python train.py --encoder_arch="convformer" --model="contrastive image-text model" --dataset="views of escape-time and Newton fractals" --train_examples=145000 --image_size=64 --crop_scale_min=0.8 --horizontal_flip=true --color_jitter=0.1 --tokenizer="word" --vocab_size=29 --loss="softmax" --embed_dim=256 --encoder_norm="layernorm" --encoder_norm_position="pre" --encoder_activation="gelu" --encoder_parallel_block=false --encoder_moe="top_k" --encoder_drop_path=0.05 --encoder_num_experts=32 --encoder_moe_every=1 --encoder_expert_mlp_ratio=1 --encoder_experts_per_token=2 --encoder_shared_expert=false --encoder_patch_size=[4, 4] --encoder_conv_stem=false --encoder_depths=[2, 5, 2] --encoder_widths=[48, 96, 192] --encoder_kernel_size=7 --text_encoder_causal=true --text_encoder_width=128 --text_encoder_layers=8 --text_encoder_norm="layernorm" --text_encoder_norm_position="pre" --text_encoder_activation="squared_relu" --text_encoder_mlp_ratio=4 --text_encoder_head_dim=64 --text_encoder_fused_qkv=false --text_encoder_bias="all" --text_encoder_qk_norm=true --text_encoder_layer_scale_init=0.01 --text_encoder_parallel_block=false --text_encoder_inner_norm=false --text_encoder_positions="learned" --residual_init="zero_last" --optimizer="muon" --muon_scale="spectral" --lr=0.034 --momentum=0.9 --nesterov=false --orthogonalizer="newton_schulz_5" --adamw_lr_other_params=0.0028 --steps=6700 --batch_size=256 --epochs=11.8 --lr_schedule="linear" --final_lr_fraction=0.1 --warmup_steps=200 --weight_decay=0.01 --adamw_weight_decay_other_params=0.01
Rows from block 6 of the image encoder of a small contrastive image-text model, named by matrix and row number. Rows with one number within an expert belong to one neuron, the router's apart. Each number is 128 + 32 x the weight over its row's rms, rounded and kept within 0 to 255. All counts start at 0. Numbers have three digits each.
After each expert's rows are labels from the 100 images, of 14848, where the router gives the expert most weight on average: "responds to" is what is common among them. Only what is clearly more common there than usual is listed. The data: views of escape-time and Newton fractals.
# router: router (encoder.blocks.6.mlp.router.weight, 32x96, trained with AdamW), inputs 0-95
# up: expert up (encoder.blocks.6.mlp.up, 32x96x96), inputs 0-95
# down: expert down (encoder.blocks.6.mlp.down, 32x96x96, transposed), outputs 0-95

# expert 20
router.20:158184173111142120159090125115097095109125130125114089116096147105091124131110062123088130094151163158136171099184154131069112070164152119106128150131129147148136075126080077103119247151082112128141145155086170133133104062161191123175147112145127166127159165103147120098184101115128099129
up.0:159163151138138130159116203121122098085124102116139140128055116130111106129142184154115145095121127118141162155083154072114149151109122096141096143143159230100128137059159090148164173159152110077164168142134116113148169070135181109100133083089126155120091113161143048101104098096179150117
down.0:122110155210126176174173121179100185155107150178136148115060142153081122087061129118108130185165124159116120156113071132178087127141095154126120114129182077144131112134121128123088111142156193108137136096158086119142092128106108081080078142134106076173169104149096144080115137096150169142
up.1:214112110148120107144104072115118134035170122159084130194131116136115093133138075129138080155124131132124080131133129110132098172140168149150145121187096159149126121143064173207099122083100101135060182160117149151146117161116111150139146140156175178108089141149130150069092103117099134105
down.1:110091124127122200135099117117143088149146189134128168161188056162114088137092104166130081128143136062113132123151127102221111127127102055155174077144105205134114125107076126110179178138132133142110151108155089169138166103109140113098113168174157119128105117129133095107161092118167091111
up.2:117129019174170138140179116179060164071073141127141114116092107168132168146145093138113092111141133111073100083127104160125150123175134170102174143137127174074098115123109160169120160106099142107144122121156158164171092191117157143115115112078142127123201116121112154137114141108084180101
down.2:158087136117124139127168153133117056090131132093093186116085120198165099128126086119112144124149084085068128141171120081085097118111080143093140087152096122142166144142107104138153163118133096110103140123066161181162115128138148136139185083152142132174127137074240145147146140175103163150
responds to: Julia set

# expert 15
router.15:184175109107155114140159145082145165134107111094151122091131166128119144176142059120152147092142123105146122135163102109113144188158147066133101122148154106153146133134066127132085076097109140088090115189178203106076136141140124169174113160139144137101068131077145164197174087133183153123
up.3:118120137118149136171170144155116149049122138103065120133111097145086165204088183127120175099091126164149081117145122126142166092163132137143136145090110064102134120121205120093113139153149157128125053132076190124133069172186104156086111131107144146152134126143094179102127107132144153061
down.3:112140125134117186178152115130127187137126092136103177114084135149176081092115090144193074096166163146110114123101057102110172122123147159091134073120152163094132143150104128187104077177160128128086134120075150135167122112157103113135105091114143137070137197135130090130108132129069200175
up.4:183149127107068090111080089164159076165107080081148114127155099164104098168132130107073160153134145111187116143103090176185159129119080156074076179095129109161105128135132138081143109132137177095083138139107173168160138073114158113129099116188195144184146122113156095133095122133138121145
down.4:158112109155180120099120130096134088122158151129167123074103117119132124109143139144204106193073126099217144109132060138094121113129147130133113080146112136152113104145148132133147150052155081146145134141167089141099139130169137181078143093076110197149136167208068095136149107125095096113
up.5:164117156174131077101155089152201129167057095119117089141113145138149096170077171169153180140123129135108093131141136151118151111136146131083170124096167191158154114154178155154151166088164073116130098117101130090121159149083118078102103135128146139131094084115046093119066099139108163176
down.5:114131147107159131137083102219094125175181160151159125118108125102167166124083096112187149107126139092089159172155089100099147120201139117096102134136113113104129152155087177166067131113152102170152166181111097157079124148111152121125129067154071130153140087108144081138126056094149091153
responds to: cubic Julia set; quartic Julia set

# expert 24
router.24:093130137142092143184113161162058116135104139162164152082087177129143108112135148150166093107108138060066146126092208172128128117086105101086147098089102106111113076166107156087134163127090094133183148142142136159152139081142076096165144043099138173111143124137162145119094123178119107101
up.4:113153125082141138130115162127144107159101128139166189099158116142188118124189092163090072103112061138113102185092183162175142128119168225134127152149119109118122101126135152099102098146093116108160145100075086140155123146071149129100094131139136118152188154133085115139089138142128027100
down.4:154094110107122144114133192072135119172135163140154123149155116113142129150168135046203104043108108131092103142184143135175152150098186158154197106113161162127081185093138121098128156118161087106068103147095111103125129119134125160089166133127111083116079128151087102115160096186104131146
up.5:086127109153171106180168158124142126130107108162132171125096122132106133190162052095113206120120092105132139130141174096067120154192074197118120136066120098118116150148160153137173136139106112119146168112179109129096082108149152163097104133084114187084058179134068132114131121127109136114
down.5:152094157208176156061101086155137153149122112129181086134161157140110085151095105096137132097120120182141138116103044133124085082068133092169137141154091143089103119119119134150096121138183083156098164125119121186153108184108194131146149139100104086182164123128141102094125123135186102147
up.6:138160102102116169136156146136134122165150125140168056105109139132153154176122124124077117132172158063167145101155050125137164140116112142070187136180126171122064111101076125121112128141140095134086150124196128149173135124053097132146166060108134073128111174140087122095174158103159139098
down.6:116151128155134124115124118154200109103080172209174130172097137108182140092127075096190104166097109115158140085105044106150109171148107124140112090110095118121113100154080110154116125196116130121163168120107111110142147149141196040132158144104086139142166126147147113175090131105098116163
responds to: Newton basins of five roots; pastel; Newton basins of three roots

# expert 26
router.26:159099074167157069130139129138103140125130074125103149118093109107139115118110139170149146134172141176086087143117191146138127129162172121128113144083116208127174137114128158128130078164090173093104094139132145124188101197067167148027160149169145100164143071121091136141124143087137096124
up.0:069106174193143167126146162176149131108103058176110104123144111145163132094088138145175096134097086162182129193196123101120097111112097105121111127155091123113134136115123118077057167138126171102114136132148132147116097123115119197141121146132066164090086117169117090162193163119074159140
down.0:140149128132139121131199139126084130101177166134164160116140120155079147169096113144161113154135110123073103082111149081154099158091153098114072157117124136106087139139118125170136075139089142059111011141122186198197172146114147158064144126131111117143117098142128116116132115186154120124
up.1:112133117099088181152161144170167174116097176172173110140131098147092124112093101078068116124112149128092162114117121095098149181114136088162159114134113115120104148130168097066125072102146135101133145083170136151188113170077157147192097108211098061121154144089139096161131119167155093147
down.1:119152120168122151107128123146129174196216109122124134153133160127070113157174103118160138108115154088111094173172170108110145090186107116140142141169129109081069083113154096129205132136142161124114130185057162113077068090173078140127120087143152125132138110146126115105175094104098126074
up.2:131124134110182094177116128044125162113117131149160101134143167163150117069176094141086125124128145163193112175147122152082132081091090134112045131137088109145132135130115116112143031156137107144064127141150097177189132169127094159109133167153107142106125135104171147093095133110179152179
down.2:083128129156122146095105128124169124109133133083153085162111074084103137135135131160138118114092110110068139146150082088128212183223077130094128141116134121144133151103105141117130130162121170154092115055162195192184136124120080081139150135086140087114109078161129146132175122181120157121
responds to: Julia set; earthy; cubic Julia set

# expert 2
router.2:147094121146106140160110095145099126154118182127115113076122205144116109159117117111103113175159136093207061133140154104078148184089148154104165156162164134138099191126080096140137158063084129100140128074142107150095186147095110115172080115111144146093110112120122174156113093161115149052
up.4:098154130077106088134149112180119119102146150134068064071145074175152135140164184154133190142135129103121127097116153087071192127131107080135142118121125088153127147189112107112183169116143132129181072068111125175157123104089147113118109135164108143144135161125135100082126165217140083132
down.4:105140196092076130130132158135168149137130152120163082153114160107139088140125125098121083093143143153122076131052085070071138093107152189112168169120171131091134122142149168139133031153098130116122154143056098145119129166180122118163072149140113141171147179080152126148121158145118100167
up.5:107125171098139107022180117076132125094152043122169179115153076165124148193135145127092176121155195161141086159113103112122125100129120209088129113120096129135138093098134143154122150142079141126136080120121126161121120191086101126133132109133098101126139129155113138168093203135152155156
down.5:130067094128171108148153170092120120150074103119144080127114162155139100113131049112134032080113121144151107188154129089125135066105122131153040127188179152148125138148076138148144109106123188136136143156101152154110162126145160095128105129167132122167109161131155116073194156127155148163
up.6:124150121090170131092076130147148068072159114121079098129131127122145087142111101122138148177143121211066073116171152126085169189177142138132086131117115104132177139091119146157118083194126178124143113132159147174094142151063202126128134171114155141071109125146117102154106093135147080156
down.6:106186134144122136171163120113116169137165076135070139112149108118108059135143110149102152153071108079126137133153108139102131091116142149123106126163145104067088098189138112124150155148199168136149122131117154111146147052170099089194152083151155150124106157052082149196131089123133176086
responds to: tricorn

# expert 3
router.3:151138164155155190072115119150102181146136117149090075091062092126123115126103141103087156168174110142149192081111147163078074090087102077125069083165106091109125092178065133137058115133136179095145123135179144128110101118152135168159109112132137146158141154125111137141156140135062123101
up.1:185107102146155164145110177120141185100086124097109123107187156157092119110116129110076174183148057165112172203224156108110127123105153114124151141162111124188122152099114117112140164112116122119129145132134134082122162062118122135118087191131144084079099110106080139112070163089119121140
down.1:157183164124145053099134141172049115149173149140127112124117080198091185126153082200187121115130064102138122128121108121107121102111127090101183142159141124089129140161089111079126140173147137133124086094099140143092152178144104111140112128158095108197116121092123134158130106092097193166
up.2:086163114186147144169137132135131105140130100132093174075189160104119160164161126135158156160154101140117148095067103083130145166125143183086122184126103144111137090091142114129101079029118136088111155047113106153111158150102131104111164175133106105162084104105125204145183119099115116116
down.2:142085137122111183116127147102134152119154136098164160110143161123133136053106093095108064243093137135185210146132131125102103133108117140113122205092168098133139099133127131161158177112109097114156109143085089157111148158144166113063066130123121138122162132177081110132101131104080131164
up.3:142138137129182139103189108133146159142099139057140139134184109146119162166140136171123134099115154106136138119108084104100160166142121071098177075138139151053117148089158097175096111149139171174148107076099108111130147060179119150145107152144066152145097135119143061118099045147181161130
down.3:107067180118127125146109133205136089207142148115091097065130155160190074135105131164129078092180108128143121157109183185095125096116114100113134144144090126096086083128128106111138119147144128174164173080142153101147106118072134095180167128077087075102128149156117136156157123153117179146
responds to: sine Julia set; dark; grey

# expert 23
router.23:174122147100122080074126138140136089097099206176103112130139097102122076136103147151103156167058143205057122166111125118134164127163106088104099102094109139145088122143155178137152074159133182116077130139133165077165130124145165154126164124153166107143136075151133108172162185145171162105
up.3:100152102091039138160137151061127123154106064123147165119162132127107112156186128127123112150111105136141112120133113116096140134157185102140145125165194081110158134129169138165133118090143155192106182159148078131143147118163076159100065081142109058147132135097148123103143113076202078100
down.3:115134175121115119121144205165169144115096094100076156098170153138118150110120149115159112098065146117146103125109104173134209107202144172110122119149175111164197130116088122122125134109080163096136165135116161162055116084190091115096125119102149143115154117089190081127092131145082087110
up.4:172128131086084133113204129097132150105113120132109088099122107105106136168139156169150078056064165110156152163094132133133102134176141164123119155149137139144158142085018103134158082108142121158221133128127084138099184067150152159132111109115086135126137129159148153113070167126133151156
down.4:101131160076149106122127129108142176128076132132124090117105150107085122046135109125122126120092116135158169138139194087115150138154138117161128178107121107104119140149137161151124107201113168114122173158129144106138130136105077129116092120158193146151153086116124088022233126141147157052
up.5:084119107067099112187158153054097138130144137126124151145100130152161093170108085131118123152134139112107083123097111140074104149224121121103145125114103103148145174158049143146129168128132132154116098083198091130112141041163110108120131116151147113116171169178141106161179119107151155195
down.5:136180154136166083109131103160183091126068142161056167133142167073146140167130171130072115135145124171098157133118136130123118122126114160119105099120190106116064144159048102123072094128113166189139114170113110158195119134093142148138098110097160124082157138115185107104125099182153140080
responds to: dark; Newton basins of three roots

# expert 29
router.29:119171159087135140127141136163118072110157153156137126151099063097131086117161179152103043122103131082086135077075098075103120090129144142124110066128136128113147132076131170159173105167147153118112098141152155060128096088112136162101139193127106110118179047176175115110097162117124118131
up.11:112123099122091118128107184044138127094114164095068121118128113192127125131138131103078081098175162153143089182149122132135142101100133139123136118150180123172170113134114137138192084131153123147098171130136031117143140121134063089099145210123149127175175128115106085104181164097128097152
down.11:099132115078152139151127125120144117163145147087159106096160098119151182134130072046124119120101162120127153059133135133095134071155118131168118095112105106111143178130098180150079150115100173116139170079155171182133091151033176165106125138159177133090074157096114124145152167158146080163
up.12:121134167087135119116097167087086133150141107110135115114148109100157112152090144116184124135084143107118171082210099154124151134158131094114134143088056127107070099163121137092154127093180175152151114140112181076111133137108118146164145201140118073111174128139059171066167146189086151144
down.12:124187158086153128140118139160110135071142059182134168088126152126186154123150170109118170092128132136184123190128053131147157141111109112098168157158074065139147148109145115145112135099137143095095140151025132123129132113145142147178161165154099130094123133073067112141109114132059151125
up.13:109102106127120112100127194088121088074120099102132111143165147164135125156102155087155128121159119122182129129112153113160181099042129130108124125113102153132108117107089166138187132096178112147127105155122071150087141183090073181149131163108170069172098129139131138231131061138124122167
down.13:102089157096088108112175131070114113123181164154146126142171131110182156142132094046108095095096183154088083145117142135121100168146160188104110147149153170131147159127059145105139177133110098089144180120109173082177088132112121133076104181114143118108179164076091126148129166099142105100
responds to: warm; tricorn; Mandelbrot set

# expert 17
router.17:120132089188120118112144170061113102146119115072107104155067185115169150150101135158127096153101159148157173133112150139109134113166086136125098131050162089094126102200151108064096100111145120130129173189198158142180148153116115159166140174097105154095149154122141086120186152119111141090
up.7:124108081062159125157141125091052114106129075143137112124165139103133133092115131087092097177118103156075152091170130146173100091128138092130162128160177167169164116155167155146140144153087086099128160162153147123151074190069174142122065153129143111133125161039112118180172142114105132135
down.7:120125096190131180146147147103133147089087087054044077099140131122118169156096142147084157097137118101096099087196132106114142138165121148145158107123116106110103119187127131128146130131159149142188063123120175034155109155128120127081202102124132156124130171160157132125097138186117154126
up.8:141101147122141154122140085130118100131126052119143118150092096158168118104095148157091142110149127172141066221081160145134161153076117160134148085128152107160125199194126108145067159158095114140137126100120181127125095131146107112168077222135132171099120109110140119130074127094168102080
down.8:121072121100160080127158123156123102171173181198058131076177130118069091159089126127179095137161131123166119116121111126122118090130161091151085067124138126118130152145119137159209159136113154158137129093101139147153064156107177152166094181119159109052116075142127152158107127090119130130
up.9:117128140132128110138142183182171168146084101155143136177129120162165105140070138112131131139185124193145120114108123124135127180145108092141130145143129158104117091137038106126104082143180080085133107075123194081114184151120162169127120139131127106107146174140056094079066075182110113121
down.9:146119153151122127073105107107149104109144130171138145198109213124139160120157165121104127173087064135205164153120073190206139107131176073079130096140115094134107055170144153114174105102107124159139128146099138125087127156079123149181133157116120113132096114100120101133119084131095087155
responds to: Newton basins of five roots

# expert 4
router.4:074112135131141159089137170184151120173150102132132131111116098117174103138146144211150063141116117157161182113128105153091104093098140161090116118134082073148104104080093169129149081167135159080149136151202090147125145132179103183082102125102089113186125085110104160187157130089115154126
up.1:214128092146130160118167151115142141085144148106095145156135080100087139129132096130145127185092108181133110108100078106120183027094135151092166136121117126124118050109122117157125116140159145076125119138134111147110173190038168092115177158135123098100129115144150175135157107180153121157
down.1:158122156076084118146094112112188130111132120166089094115153155142120201145165125094117104080136179098085117150165134131090084099137122106092052146110125111185127132169206113146137126182159208144107110163121108067132069143167143137123169133116132142114144164094096100129067091159148150101
up.2:109166108075107111151161103199178117050171081139106102156164126086181119116162100114056134075138128143098132099170095121075170140149152161065133121185113150141106135088093167070179101098157097156117138113120077129132103146102132110160165143128169079163161116114181139139134135146121161127
down.2:166134127097114107086077184159115142148206176117119130124131112120101158137154132152120051157139138048152179137147134138184078129170069132104151139110111119072151127094123095084134093057111136125200065088134145111113133125140094162167148114135123149130150118155121147107129178157067121189
up.3:122099147068089128114148094161144174142161150176140148178122178130168153118158097131078136152173091153143142098193102208139061088095113163129128103177099143096101075144099097146101146155095115128126087125127149135065157087111077050138166147125115105134119147170119099138181135135132098181
down.3:187167183061117162174097166128120073133146112121119084140107175149060122150128119107136120159143108139161122130141098086154186099125166141097177112117137079054122174160074128109139127139133180161181116085141091125113098171149119143146113103159139138070140140123107159056140083103091190124
responds to: sine Julia set; earthy

# expert 31
router.31:164169095153129124057073138143152167145103158120081128149105116114100113092133115120167141168120150134103116177158118184103052096125136161245116157131164156118176104141052116140143148117167109132118171118142125122121151118140157121136123060062114165112172152140141147192172144139138167147
up.1:111129143129154122093090181134154178121144141167109152085163113207113141104099157117148121109098081145116132160107132115094118121099179151145147091075129077146120168153125105161078159185124136101124106111157220131154039076162184113102133152106145141086110112181168135130100122106117141047
down.1:142108120107146117122146179071166078107159165110154130161165158143145085138100111108143201122126135073088133138136161167074146120158207098111097061092153146130104158088094111092138180142154022133168131071114081161167152112114127101123153114115172137120092100129141135165134088143166160136
up.2:086111144124146153090063191121195154150106162179139124112132143079111144153152162067138120113132116129165101095082136135161091142127154160094137105116166148145147104115139140072060197114156159131085121157109087064154135123142162150128148117170161108109129142140133145098038166148085051106
down.2:142140136188178104058082114149104166152194167135172063128142127131112149128099136141131128125097105140089152098098111090138082201163073116088122129135193177195118072149143090156120126069119132115132123143128089140149100087150142148173105100163140143067122102158129103119119186128082114173
up.3:130080131114175137169165086136122108132117151143163058113133150083144165150118159129115087092140167206075165127133060077137113105150130141167180125095126138092164108109096112156162176105136140121138095074123118107095140124090105147095116089171168122113208103163143099083165190114083144179
down.3:153096163142192119145108159128096118158078148097159144086119143117132119179128120213110100124136140138091152091134124162089153122112120159185125167053101100139119164078073169129125076170102134162116130102148187140151180101092073135120178127164145136093132080131108128060175138081135073131
responds to: sine Julia set

# expert 21
router.21:107100135160083145130178119180187154175113111126139132163111156086146108102101073069131141123158154113153097132081066101190146163149113094159139110101079085119147183093162130097107092093162119077095102073168075136131158166085126176131165192127105099105099129123121105119168147121185116101
up.3:131092166152147092079098123124146108160058142080141142122183127161132079130089142162148136150124140176150147107180186074110075147132056100141121106113167089150138168132127088103145078112171143126141179093106139181145136063150068121154174117125158172107123162168133059164094135117096115109
down.3:117092073123177195141164090163153125145113115060155080113173170096148118116187092077100120114079105139080134129139129190109108102116103121172137080203133140092051133132136174091083143161129154125103171157169121128147166189154162144113152140144125144103118095111133121147147057107140130109
up.4:176113109077128131097116082128175150044121078090076120121115071108140149093088136087160073141162142145170176115175076112131138094142169124115082144150105147192188159097152149148120164079140104136148143123132117124177086150136170166123112177139155093134182110114106082164180131117165112101
down.4:126125131148114143071150126132059156179098105133103141164120062123099148074177129093078178137118193048165137170104154129135165108105139140121213118146130138113097124096125127175151128167118144139113105118180101097082104114135089127140126175142105146131040075121119138160191110149158163152
up.5:090086127132082077143109058113092150127115099098121123152143067124138113073175118133131157124159168112111148109176161108164199155100167099083122087129112162141143109137104119108125136114126162181160157085081148128109124125084168151176132111084170176170134167144150024188121155161141110141
down.5:121094124140096098092087157199155179123157164140172103097143144115128086106161167144123093104087163123149071148160096124146088148206196127143108180104125077104115168140131109114084145134082120104113032070143157143077086140180149135121124124183148082142148129153106138128159137155135107160
responds to: tricorn; Mandelbrot set

# expert 18
router.18:188112147118153141138167138166131084111117178115106184096089176157124087112122142186114120157127128132061174099173143118113163134100132174120117081121142136109118199128131132141070168141133173060187089171105145163160051110071182171090132139118151095156128096139150131136161142121135126070
up.4:122084097154121168121160107158098142113140087103075110091184150132134138202101119196120163154192104125185159066165150124129099182137081141157138085128115118105124141115117157194144076112185117105151075133093078114160075105106113184158156107134129119105101161137111097159100120165065126141
down.4:103133139080167077076120118118083127052113149161091137087188160107132120118141130110141161137139169176134119102120093052136136089121098097103145173095084147166145063111123130147143136160135137128153145145167182090091216196132092092146190118135143132157134129101095128119114172197117103119
up.5:095159155135161092127094092118120105105156138098080085137134140082078119086171141157161111144109136134180107129155185128190115085102174112081148086142086154163116121090092146172087159137121141099121170157125148071162107048154147106211128159125174125055122113148179099141138164126163133101
down.5:160142146163155110119120155160106127155138122149182079074076156133180135155147118109138143137115085140054142162089146095121129079135077180075123098136119116135155123090141071081109140150133123127050152126130191164085107146104142158137068108069155111186105121083145186136157138153140139203
up.6:148146095165187106106130104165076171168094148155109178120150088133125117173148152068182128198121094178163119109092134158160146132191064080124095109122096163156108158161174075123134137162127082111116159145076128126151124098161143102132102128112133153057132097115105101106132151105053172116
down.6:071118104144132172152145181127121131136101163078092161070123086156130136136114100127157176120123118152104132067070155172139140111159152054127138122159166168090177110137133155091098107100096136080073103140188162120187093149130160144079147128030146139139142154105116113159137121197151134109
responds to: Newton basins of three roots; pastel

# expert 28
router.28:145145077143128091113123115112161130112113174152118112142134073060171087079171150112083159105054178133094121119110145138156125071126173106114143107055140199146129146131109173175154101117110169110104142108135163089106105067177152113127170154160162121159184107097153154118176150161170140173
up.0:165103101217145118139136081144158156113052148161122093129148162093120125110096099100137145127213108146144167098076107135107165140135123112132124078146119104074147132173099123152151128084168139130096158146120140179113176101167108150079128140162139129179047112178168075098111121121084082159
down.0:094121168108094105092099105098140136189164133123120141145088090153132147142127131101108056062111170092160097162137158141127110133148130109116127126134116124218196151066139161085091105142101104130143152099100096129192125131102222145111139168101100139115160178110123152172108163160127150051
up.1:149126162143107099141150121074144077087124125134150091127138126141110137146149176160078107092138075156153131182165122158173114144165156125101141124097137103097204094140098076163188167169098086118127176119099060111142140149181159054158133116077124107099116155133094051108142171182115149119
down.1:098137171137131124153138111151140183181173109078090081110114155091112161148193142150088137198135143157151153145105116088115110094133153078115163139137116084061172167179174141145126148115072111126118088171086101136052117145083134153160105115097115146108168159131195120107119133102112052142
up.2:063152141151123129138119110089197148175173125064064193154093137135139154123153129128156181175151112098098112093171119124194127140168114125141093120135067110054149158134162103109126130107132124007127176149149085159137139120174130135104141116128111099117161130089113125104111128126086164119
down.2:079143095132132109131133113140154129097117113118170108176139100145177130172153108148133152134137125199154090105108101200141153169105146098105174079062170172097195112154117091140068125180116124149123113088118031101119187100112118084153172108148129082135111136072113142184115106155108137137
responds to: tricorn; vivid

# expert 19
router.19:139127123073158139124104098144164153083178127087125115168088167052065153060071181107079090145119105132141124089144100087124180161157120130111124095131128111171142142062153207118180152174147158108087092159182130095141122110111135134087125121157146153111162109085138132160158139131149181121
up.1:167181122122161142172065087060161164105155107143143089166169118089099129081106172124064162197083119116135108105114131146080150129132104157103127087140134124128181189119135164113130178141078056179104134109124071079126115144179110075153146137135082180130125138119119163121140171126123142145
down.1:142150144097155123157056109089094120129163113083131097187154145145143176153136042085115140102077131111158155116132057182141157139123116114142125083139129164127116123118135112126128125075143070169088126122204159117098135123182162172117156177157129101082135133163070198129089087161137097137
up.2:160112122061070134155159107104136086166056155094130103145126167148185152112171144174130158083129185116081103139139128151121145089159164156140091091135107104146133125157117046141052158112112120128156103147089169145156104139129135100142095145150069141190176080152135148116163189117098131084
down.2:103128100114219106128116118120173096115162131116074140113111115125124094168102103149160117129120126100140224116100144158123086125068117122115163134124102108172164094098057135169137074137120163117154147084169136169121152091128158161122226134087137130168138147120114129122085044170104121163
up.3:065142156178145148125135148152144187074166136162138190097158109164057136120143148108141136048103090109163124109121115125103204193112126177104098139185103179118079100119097107148138105083132159118124145122132118110146164122192101103118129160125106140094117154129101093107153070135046133136
down.3:137135177176088159160211124073086137115144062147170110074133146114096117106113154157080130150106137162117145109120096134078174067123218066096133127140116144139134129134071124123157219183131160129118105096137173119133118149117111127146146138128119125136115098129086149106044099146158136145
responds to: sine Julia set; Newton basins of three roots

# expert 0
router.0:118125123211133115105073073131124139128107162132189075081131154141119134087174089136143140154153129115104106121103136130153080079189160059095133121077142107094141173128099111120123087086140111172096122151136145086184186162070108099134131124130068166151114153081135139199110115169153153160
up.7:075158118097109165087159090184093121115148162160091138093143103102115140132140150124123186193113123091133139061130116133141137117148141155117155122194115134137076153139144170106094124140155116048124094118156151088123166108102188137125133118189111141107093095134115068143221173046127154124
down.7:173104152126108141136150088151116209106171144127149141128149128139092159162162126163152115122070112082116088169145140120075138117144167169138073125096086158155112121090143095161125122121101131103110090166135110127238192068201114061131108134118182109112132109154123119168090089127097117088
up.8:142095140095105125154130118114114142151108127066040148134148093156166102068096150153154100179180097099164125123108071178128137147106173112141112143115096125115098143117166083093168166113152108120133116127140097100107122088204176179106128137197098094124151209130092111180100158083129134169
down.8:158168155138122119112114141088136115105110181142144037124066104119132056131085132164162122073103095117143153123118117139090170159094143193157167109155149091150084156117097088072124129116104166140113132155176176143125175103147141154103118117128126082048110158132146205154109080161135144171
up.9:117150152125094105175139099118149160169136196131130129157058095135085129122140132106097079168129157120159096124136110177121090110151082112175084100134145114127133158138149099232105118143113120114128130177134093135122096027130123138119166128121175070163114128067170187088118187147090142135
down.9:106173087131092188147119145109149102146155112123087161122130090090115138149131063106048132170117106144119167155106128107133131177114114134155100124155111142054116201125076086111147060151143128194162118153138105139106137088110182201133158107170115101109141166109128094089090177151175127173
responds to: Julia set; cubic Julia set